Rows from block 3 of a small audio embedding model, named by matrix and row number. Rows with one number belong to one neuron. Each number is 128 + 24 x the weight over its row's rms, rounded and kept within 0 to 255. All counts start at 0.
After each neuron's rows are labels from the 100 clips, of 14976, where the neuron reaches its largest size: "strongest on" is what is common among them; "lies over" is the class under the peak. Only what is clearly more common there than usual is listed. The data: tunes sung on syllables by a formant synthesiser. In brackets: how many of the 100.
# u: gMLP up (value half) (model.blocks.3.mixer.u.weight, 640x320), inputs 214-319
# v: gMLP up (gate half) (model.blocks.3.mixer.v.weight, 640x320), inputs 214-319
# out: gMLP down (model.blocks.3.mixer.out.weight, 320x640, transposed), outputs 214-319

u.370 [127 137 145 136 123 162 116 124 113 109 100 135 134  65 112 121 120 168 132 195 151 113 112 116 147 158 114 101  85 124 135 114 151 131 122 122 124 151 121 132 102 118 123  88 114 106 178 128 113 130 141 151  98 144  84 126 110 124 168 178 126 117 147 127 118 136 108 123 107 143 121 105 106 122 105 154 109  82 150 135 161 160 100 148 145  97 150 128 153 132 122 153 153 135 105 135 111 129 147  97 138  76 131 104 132  82]
v.370 [130 111 106 155 135 148 135 103 112 143 130 122 120 128 163  90 157 164  98 130 163 117 169 156 123 156 140  81  90 138 113  67 112 132 150 109 138 133 138 131 136 127 108 137 148 144 131  95 170  93 141 107 112 166 109 118  96 112 120 135 132 124 156 126 167 130 140 163 156 156 100 114 135 141 103 141  94 100 103 111 177 152 108  62 108  90 167  99 112 114 119 128  91 102  82 107 186 125 142 139 134  89 110 137 124 135]
out.370 [121  97 112 107 114 113 143 142 106 153 118 158 148 136 140 128 140 131 169  93 118 141 179 115  84 153 112 144  82 121  93 125 145 132 125 170 126 161  94 137 142 106 126  94 129 104 126 155 105 114 174 119 121 167 159 148 131 146 126 123 119 164 131 142 128 136 112 104 131 154 148 107  92 166 149 131 102 118 115 118 121 134 158  87 124 129 166 151  93 125 149 137 109 146  73 128 156 143 129 124 126 140 114 141 121 107]
strongest on: the note B (63)
lies over: /e/ (33)

u.2 [111 151  84 117 174 147 117 126 154 116 116 114 105 166 100  70 109 124  66 140 123  81  89 130 123 112 125 119 188 116 122 128  92 136 112 128 110 127 167 109 138 126 130 215 134 119 140  99  97 147 117 112 134 115  82 125 105 158 141 129 146 137 138 112 111 146 152 108 115 159 147 145 124 162 125 124 121 144 144 101 142 131 114 128 129 114 119  92 116 107 121 158 115 204 117 156 174 122 114 125 103 165 119  99 141 168]
v.2 [161 131 112 125 119 160 156 171 130 110 153 139 129 122 166 119 172  92 163  86 115 138 115 113 141 111 142 153 177  92 172 157 124 144  95 136 159 113 103 136 159 105 122 139 107 149  77 113 104 107  82 126 142 116 177 116 117  89 125 138 136 176 161 136 135  92 130 147 106 114 141 103 147 130 124 112 137 143 136 138 154 122 128 163 133 115  96 146 144 142 140 141  98 134 111 155 107 109 125 121 153  98 128 117 122 122]
out.2 [153 132 144 148  63 143 175 105 178 163 121 134 120 121 118 119 145 153 113 155 108 109 132 160 139 112 149 171  77 144 109 150 134 105 128 119 108 173 172 163 113 138 116 122 119 150 124 129 109  98 143 145  84 115 148 110 162 153  91 134 124  95 143 117  69  95 133 147 140 115 118 115 142 134 166 115 173 187 118  75 135 110 132 119 120 147  99 136 143 139 123 155 106  95 129  97 130  69 143 166 127  94 119 156 107 150]
strongest on: vowel: /ɑ/ (36)
lies over: /ɑ/ (35)

u.500 [137 100 176 107  99 135 142 120  99 153 106 180 145 100 135 137 135  90 130 147  98 173 138  76 139 109  98 121 130 125 123 113 121 121 135 127 134 134 119 139 131  83 123 143 100 141 153 135 139 104 153 190 143 189 139 121  89 127 135 196 131  97 139 138 132 130 116 115 115 115 116 114 112  92 138 130 102 108 106 150  63 138 132 119 126 179 102 104 119 132 110 114 158 151 111 131 103 137 128 143  74 154 119 159  76 155]
v.500 [118 123 129 161 124 108 147  97 104  88 149 129 117 129  94  94 116 116  98 190 129 171 118 162 107 129 129 107 136 104 134 125 151 148 109 169 116 138 101 153 139 115 101 152 185 132 152 137 114 109 128 110 144 130 120 109 112 114 143 107 171 141 163 114 118 123 138  99 100 153 156 148 135 155 145 115 148 117 122 160 113 155 126 136 107 122  91 111 137 126 148 153 111 110 177 130 164 141 172 123 135  94 145 162 166 136]
out.500 [132 112 109 166 152 127 135 101 161 113 139 104 131 127 148 105 129 135 106 121 108 116 143 107 126 165 143 122 138 175 133 133 122 145 159 138 169  69 110 118 153 153 162 131 107 107 126 123 114 155 126 131 127 130 112 120 116 145 148 113 158 148  87  95 126  84 128 117 128 134 160 148 138 130 159 154 135 101 122 114 177 180 140 130 113 107  62 122 127  97 105 176 143 106 146  95 191 156 127 101 129 133 130 114 150 125]
strongest on: the note C (67)
lies over: /o/ (29)

u.230 [155 115 127 137 137 127 147 126 131 147 146 144  62 132 140 151 120 139 141 172 117 188 151 142 102 111 161 121 119 163  77 133 136 141  99 114 132 135 145 124 137 112 153 132 103 141 145 167 134 143 129 131 116  90 162 140  99  83 176 143 158 133 153 130 158 164 139  97 126 102 152 101  94 133 141 130 116 116 128 141 100 105 155 135 154  93  87 118 117 164 112 137 109 112 156 103 133 169 185 154  91 172 146 171 173 133]
v.230 [136  94  58 140 129 122 141 124 120 169  84 120 115 135 133 102 159 119 151 158 158 125  60 127 130 114 141 115 130 130 125 134 105  99 128 154 181 153 145 143 110 160 154  94 182 135 138 118  87 112 170 124 132 145 113 126 110 137 116 120 153 141 158 111 113 145 120 148 100 122 134 107 188 195 115 103  86 125 125 131  93 125 121 150 116 111 125 144 151 157 141 126  98 131 105 122 191 148 121  92 107 135 133 103 159 133]
out.230 [127 126 114 110 101 109 122  89 149 116 135 142 113  85 141 132  69 153 167 117 135 130 130 129 110 195 150 123  88 124  83  77 125 145 159 114 144 166  92 126  96  81 126 116 122 116 140 139 158 138  95 160 143 129 109  95 179 118  89 146 126 124 129 116 131 127 117 136 116 115  94 125 135 121 134 138 134 159 125 140 162 123 146 157 150 126  82 177 139 140 153 137 119 122 105 159 126 139  77 109  99 128 158 103 125 118]
strongest on: the note B (93); child-like voice (52)
lies over: /o/ (29)

u.124 [140 102 136 109 118  81 125 172 142 128 108 151 116 128 130 130 109 139 110 157 118 130 120 160 147  95 146 188 106 158 108 164 115 146 166  91 131  92 129 127 173 116 118  62 122 136 119 148 149 136 148 102 147 132  95 125 155 116 163 162  95 131 137 182 136 128 108 144  99 128 129 137 132 106 103 131  92 147 151 147 101 135 174 142 135 132 117 145 120 115 132 167 156 134 117 107 128 126 121 145 144 139  77  49 124 122]
v.124 [113 137 139 170 120 101 162 132 134  85  93 130  88 137 119 146 127 135 153 144 139  91 126  83  99  59 162 139 160 112 115 181 144 140 152 168 132 113 106  93 154 159 146 148 100  73 128 116 104 132 154  96 121 135 110 147 116 177 127 150 133 111 135 119  95 120 112 129 119 128 114 154  93 135  96 122 106 171 123 120 146  95 106 166 141 143 101  76 109 164 112 123 180 105 126 160 144 116 147 111 111 134 124 123 104 123]
out.124 [138 145 100 124 157 133 101 110 134 149  75 125 166 143 147 163 157  96 135 134 111 104 105  96 127 157 161 115 161 117 123 141 128 122 171 162 115 142 157 125 150 170 108 127 114 159 142 112 125  85 136 136 100 115 112 112 108 163 113 113 120 126  86 132 111 109 104 121 132  90  84 146 134 173 109 118  94 142 168 127 153 121 102 139 133 140 118  78 150  76 114 110 125 128 139  94 159 120 140 130 111  80 132 136 131 112]
strongest on: quiet level (59)
lies over: silence (45)

u.374 [171 106 109 121 131 121 111 115 154 169 100 155 136 132 122 175 167 115 171 100 123 119 127 140 145 147 106 143 139  91 147 168 147 164 166 117 137 129 101 115 158 119 132  99 124 148 142 128 109  98 133 160 122 111 101 119 132 199 121 118 149  62 105 138 192 134 125  76 120 130 162 139 146 129  89 119 116 117 137 138 124 134 129 100 160 111 117 161 165 106 161 126 106 163  73  94 118 137 129 180 143 119 107 152 143 128]
v.374 [113 141 150 103 123 131 133  82 159 139 134 123 151 130 129 168  73 149 144 109  95 151 117 106 108 175 138  92 107 133 119 133 134 169 131 137 156 135 130 142 121 160 145 114 118 154 130  95 150 126 148 138 164 122 108 132 115 162 134  96 150  69 138 146 162 150 102 103 118  93 124  99 157 119 117 141 121 140 124 110 123 101 128  95 152  91 188 119 135 121 137 130 117  78 110 132 126 146 117 116 104  95 124 106 172 136]
out.374 [131 114 139 151 137 113 149 135 104 108 151 143 136 133 132 133 123 129 102 142 109 132 110  99 132 118 139  95  91 143 115 162 138 131 122 164 170 149 128 160 142 104 104 129 153  66 108 109 150 151 151 143 105 117 117 109 125  78 130 123 137 143 162 132  99 124 136 115 164 126  85  80 127 139 134 134 131 116 157 114 126 150 119  91 119 107 139  95 120 143 118 165  86  76 147 124 178 107 155 111 126 134 103 162 141 113]
strongest on: the note B (98); first note: B (63)
lies over: /o/ (30)

u.324 [128 143 167 133  95 129 134 103 166  94 114 129 152 104 114 142 123  89 110 116 147 149 104  49 135 121 115  99 137 133  96 115  85 171 163 139 152 115 148  93 123 118 150 123 153 135 125 107 155 143 142 122 138 112 105 125 115 124 124 171 112 125 140 147 126 100  93 129 103 133 144  95 135  73 157 132 131 115  90 121 148 156 105 110 146 123 139 143 140  84 129 117 125 117 142 111 103 105 144 119 142 132 159 102 122 132]
v.324 [192 123 123 102 143 152 111 103 133 128 110 137 110  91 125 108 104 119 124 128 157 152 152 141  99 178 186 125 161 147 119 138 162 155 165 102 130  93 121  72 105 137 122 120 127 160 145 138 132 143 171 164 132 133 154  80  91 100 101 131 120 134  99 148  81 127 127 153 152  86 125 136 137  77 115 126 146 122 119 119 144 142 135 144 107 161 123 139  93 127 167 124 148 139  76 124 110 117 120  96 144 137 166 125 137 124]
out.324 [148 135 104 115 169 115 118  90 134 161  95 142 115 121 135 124  99  90 112 101 142 111 194 152 106 118 101 115 106 145 171 131 112 151 175 115 100 124  98 136 102 146 141 154 137 123 143 164 110 122  96 174 118  77 162 153 119 144 180  87 118 167 144 115 145 142 156 132 174 100 146 108 122 137 120 154 136 132 132  92  94 138 166 102  94 137 130 133 189 129 115 161 123 141 128 148 115 135 162 135 108 117 122 131 112 108]
strongest on: the note B (76); first note: E (25)
lies over: /e/ (30)

u.315 [146 125 112 128 111 126  84 133 175 100 124 156 121 129 136  99 141  69  86 137 101  91 141 130 131 114  84 179 134 122 108 139 155 141 149 159 110 178 147 138 114 157  94 121 143  99 151 124  88 153 139 137 147 105  90 112 119 164 106 135 110 119 132 145 113  97 137 154 110 112  90 107 150 114 129 111 110 128 103  94 136 133 108 111 151  90 132 141 167 168 101 124 116 159 113 166 127 144 110 150 120 116 131 128 163 125]
v.315 [153 117 112 128 130 149 129 126 151 126 157 186 147 120  77 128 132 109 146 130 145 135  99 172 140 137 147 127 148 146 125 101 122 123 115 130 139 106 142 133 164 119 142 116 101 113 145 161 103 110 135 159  99 122 174 110 104 108 117  88 123 140  99 157 108 139 192 105 124 115 156 130 143 151 162 135 139 114 142 102 102 100 143 108 134 134  85 149 130 159 118  95 139 113 145 114 122 137 114 186 118 159  91 162 122 112]
out.315 [112 134 132 132 107 141 123 135 111 131 135 149  85 104 119 116 119 113 113 124 131 142 128 126 113 138 159 102 111 157 107 139 104 105 116 134 112 101 125 135 152 114 139 139 144 122 109 183  66 123 125 121 186 148 126 144 122  95 114 148 136 156 125 130 132 136 129 118 140 121 135 112 130 116  82 152 136 127 164 150 139 125 168 112 162 129 138 109 149 114 169 125 169 131 149 123 120 115 135 105 188 170 112 124 142 155]
strongest on: the note C (80)
lies over: /o/ (30)

u.337 [159 138 101 121 118 132  97 142 122 119 152 139 100 107 101 127 144 147 159 117 133 153 103  78 134 126 116 148 162 105 105 133 108 125  91 132 108 107 109  93 101 156 145  97  96 162 130 109 128 132 106 119 119 121 143 102 159 190 130 114 113 130 126 149  96 161  54 102  69 120 174 149 115 110 124 157 136 111 141 122 108 133 142 139  94 110 143 123 126  88 131 108 101 101 142  64 122 137 147  80 160 126 132 130 102 132]
v.337 [144 115 126 143 114 138 147  67  91 125  96 107 141 116 128  77 129 154 135 138 140  86 111 162 119 148 126  87 149 169 118 149 112 102 137 119 125 105 135  95 168 155 130 117  94 100 138 140 153 171  92 130 160 140 123 109 171 123 152 157 121 121 135 158 126 102 159 129 163 137 127 126 113 139 149 146 158 125 105 141 133 151 125 131  83 133 115 150 175 131 113  75 119  98 125 138 141 115 112 125 152 122 100 103 109 110]
out.337 [123 104 137 154 122 135 101 120 106 154  98 148 126 153 126 144 100 121  89 141 114 103 157 129 146 155 115 104 133 146 152 143  90 104 164 134 162  82 157 163 136 139 154 115 158 130 129 111 123 123 160 205 137 141 112 123 122 148 162 131 135 159 115  61 157  71 138  87 129 126 121 139 108 140  94 108 146 153 141 136 151 100 141 123 138 146 147 125 134 107 135 144 134 139 106 122 119 142 120  94 124 146 154 151 111 153]
strongest on: the note B (87); vowel: /e/ (37); first note: B (33)
lies over: /e/ (32)